From a checkpoint of a small image captioner.
Model: 4.29M parameters, encoder activation gelu.
Training: muon at rate 0.006, 5600 steps, batches of 128.
Data: trained on simulated grey scan slices of phantoms with and without marks, 5.9 epochs.
Rows from block 3 of the text decoder, named by matrix and row number. Rows with one number belong to one attention dimension. Each number is 50 + 10 x the weight over its row's rms, rounded and kept within 0 to 99. All counts start at 0. After the name is the row's rms in percent of the matrix's.
# v: attention value (decoder.blocks.3.attn.v.weight, 192x192), inputs 96-191
# proj: attention output (decoder.blocks.3.attn.proj.weight, 192x192, transposed), outputs 96-191
v.130 103:44 67 43 64 44 26 53 59 39 50 49 59 49 47 35 60 52 56 58 59 58 52 46 44 52 45 48 50 48 36 63 64 55 51 53 59 64 60 74 56 51 71 57 49 59 36 43 54 68 44 49 69 78 36 47 50 58 51 59 60 29 48 64 59 58 46 50 49 51 48 50 67 63 45 58 42 48 46 55 48 46 39 27 46 51 42 53 46 48 64 46 68 57 46 52 58
proj.130 092:60 56 50 42 48 34 40 39 71 38 29 34 41 54 53 48 57 53 52 57 54 52 40 53 60 40 67 74 39 56 45 34 48 54 66 53 56 42 46 48 51 53 41 42 34 51 51 36 48 57 41 69 48 63 70 52 47 54 51 40 56 48 50 57 26 63 52 51 54 49 51 59 60 50 53 64 42 62 40 56 60 50 36 39 46 49 40 39 42 44 50 41 53 25 35 59
v.131 106:44 46 54 48 39 36 39 45 57 63 64 30 32 49 65 45 47 45 35 34 53 32 54 37 57 52 58 71 58 48 56 55 66 31 41 45 59 57 59 39 57 52 51 50 61 33 56 46 57 50 47 43 67 59 43 64 61 33 46 59 47 47 31 64 57 63 43 46 27 46 47 51 48 62 45 49 53 60 46 62 66 56 51 59 56 52 48 45 56 59 56 42 47 53 56 50
proj.131 104:61 56 31 48 46 55 46 57 45 47 47 35 43 33 58 59 45 46 67 52 55 51 52 47 57 35 48 54 54 28 65 36 53 48 61 46 55 57 63 62 55 54 65 48 51 52 42 44 39 60 57 55 37 52 53 59 64 49 44 55 38 66 34 37 54 50 42 46 45 39 51 58 47 59 48 47 47 47 58 50 49 50 56 51 50 39 34 57 67 52 57 54 60 57 60 82
v.132 105:55 42 59 53 39 65 70 40 53 42 43 53 48 60 54 43 46 66 41 52 59 63 49 53 51 62 52 48 46 34 48 61 42 67 41 41 62 37 45 49 38 38 46 36 53 51 49 54 57 58 55 54 67 50 57 49 76 71 52 48 48 40 69 56 53 45 60 54 36 43 42 53 73 36 50 62 56 46 38 58 61 45 50 70 36 46 48 58 54 51 33 45 42 59 37 53
proj.132 094:66 46 32 21 60 52 43 65 46 42 57 44 38 39 47 45 54 53 53 48 37 48 53 56 40 50 54 53 33 58 55 34 46 43 68 52 59 43 41 60 81 55 52 62 51 68 49 47 49 43 30 60 62 46 44 71 64 27 42 45 49 68 59 59 66 54 50 58 48 48 52 35 49 56 60 54 62 54 26 42 42 48 50 56 55 39 36 50 40 49 50 44 49 49 47 56
v.133 107:55 55 51 54 58 61 53 53 53 38 66 47 56 61 45 49 51 40 48 32 39 53 30 37 68 52 42 27 58 59 64 37 53 57 53 44 64 62 44 33 30 52 43 49 39 53 70 28 46 52 47 57 64 58 46 41 51 40 44 35 44 56 45 48 48 44 54 51 32 64 51 41 28 61 56 60 50 52 42 61 51 71 31 44 54 45 53 62 62 55 57 59 46 33 60 58
proj.133 103:55 61 41 57 62 68 67 57 58 58 53 48 47 52 64 55 58 58 55 57 50 42 52 58 53 47 36 61 87 44 49 56 66 44 55 49 42 34 59 57 46 45 48 56 62 57 49 64 59 43 44 53 36 41 53 45 44 57 49 46 58 58 45 52 45 35 40 46 53 59 44 59 42 62 51 46 55 44 47 30 48 63 54 50 60 53 35 57 52 42 48 52 56 70 55 48
v.134 107:63 59 50 48 36 54 45 48 68 47 52 66 60 60 39 51 48 54 45 22 43 51 58 49 49 45 49 48 39 42 59 26 46 26 58 43 49 48 54 52 41 55 51 41 50 63 45 52 47 45 40 29 42 56 37 47 60 54 30 39 50 52 45 39 34 52 59 73 62 66 59 75 48 47 53 52 52 53 71 62 43 58 52 61 61 64 48 52 57 47 46 50 48 52 51 47
proj.134 096:66 46 35 50 55 40 50 57 50 41 58 36 62 44 28 54 57 30 59 47 53 56 52 61 56 47 59 65 60 34 46 47 74 44 50 53 49 45 66 48 73 51 48 38 48 51 43 49 50 46 46 41 51 59 43 39 33 62 38 67 50 43 43 60 59 32 58 62 40 65 48 47 39 41 51 52 44 41 42 60 36 49 56 33 47 53 54 49 43 40 54 43 64 46 53 42
v.135 097:50 67 37 52 36 60 53 38 51 43 59 34 45 42 44 69 46 53 47 20 59 49 56 56 54 38 53 51 53 36 48 51 43 39 52 50 45 56 36 51 59 57 49 39 64 51 51 59 71 35 41 43 50 39 52 74 40 46 45 44 48 67 70 38 35 50 44 71 54 53 50 69 63 59 47 57 54 28 61 64 45 37 42 57 51 53 47 52 57 49 64 51 59 26 46 65
proj.135 103:44 44 36 53 47 54 60 56 38 64 47 46 55 46 35 49 51 39 43 41 52 45 50 41 36 51 47 48 48 28 53 42 45 41 39 67 61 44 40 57 64 40 43 55 46 53 44 61 33 52 52 61 43 47 58 23 47 61 69 54 41 58 44 52 53 22 63 69 56 75 62 48 58 39 50 34 42 58 15 60 50 59 66 44 64 52 50 45 43 49 43 31 61 43 54 51
v.136 100:62 47 57 54 31 66 52 63 40 32 37 63 53 62 55 67 52 48 54 49 53 44 58 73 32 42 67 43 75 45 68 43 52 48 41 60 57 56 51 39 54 43 65 37 38 59 43 31 52 51 56 47 50 39 55 51 52 57 48 37 62 53 44 34 51 54 52 50 44 48 52 34 46 51 41 53 43 43 62 48 44 42 62 58 48 46 52 59 38 58 53 34 48 45 65 69
proj.136 101:58 57 52 49 55 57 58 57 46 47 63 65 50 67 44 48 36 48 46 48 68 47 35 45 54 55 68 37 54 58 36 42 40 53 35 59 55 45 46 46 45 44 53 34 53 34 39 44 66 56 53 34 45 32 53 41 62 30 53 62 28 51 66 59 45 59 53 59 57 54 52 70 35 65 52 51 55 50 60 58 39 39 31 72 66 50 54 56 64 51 54 47 42 55 63 58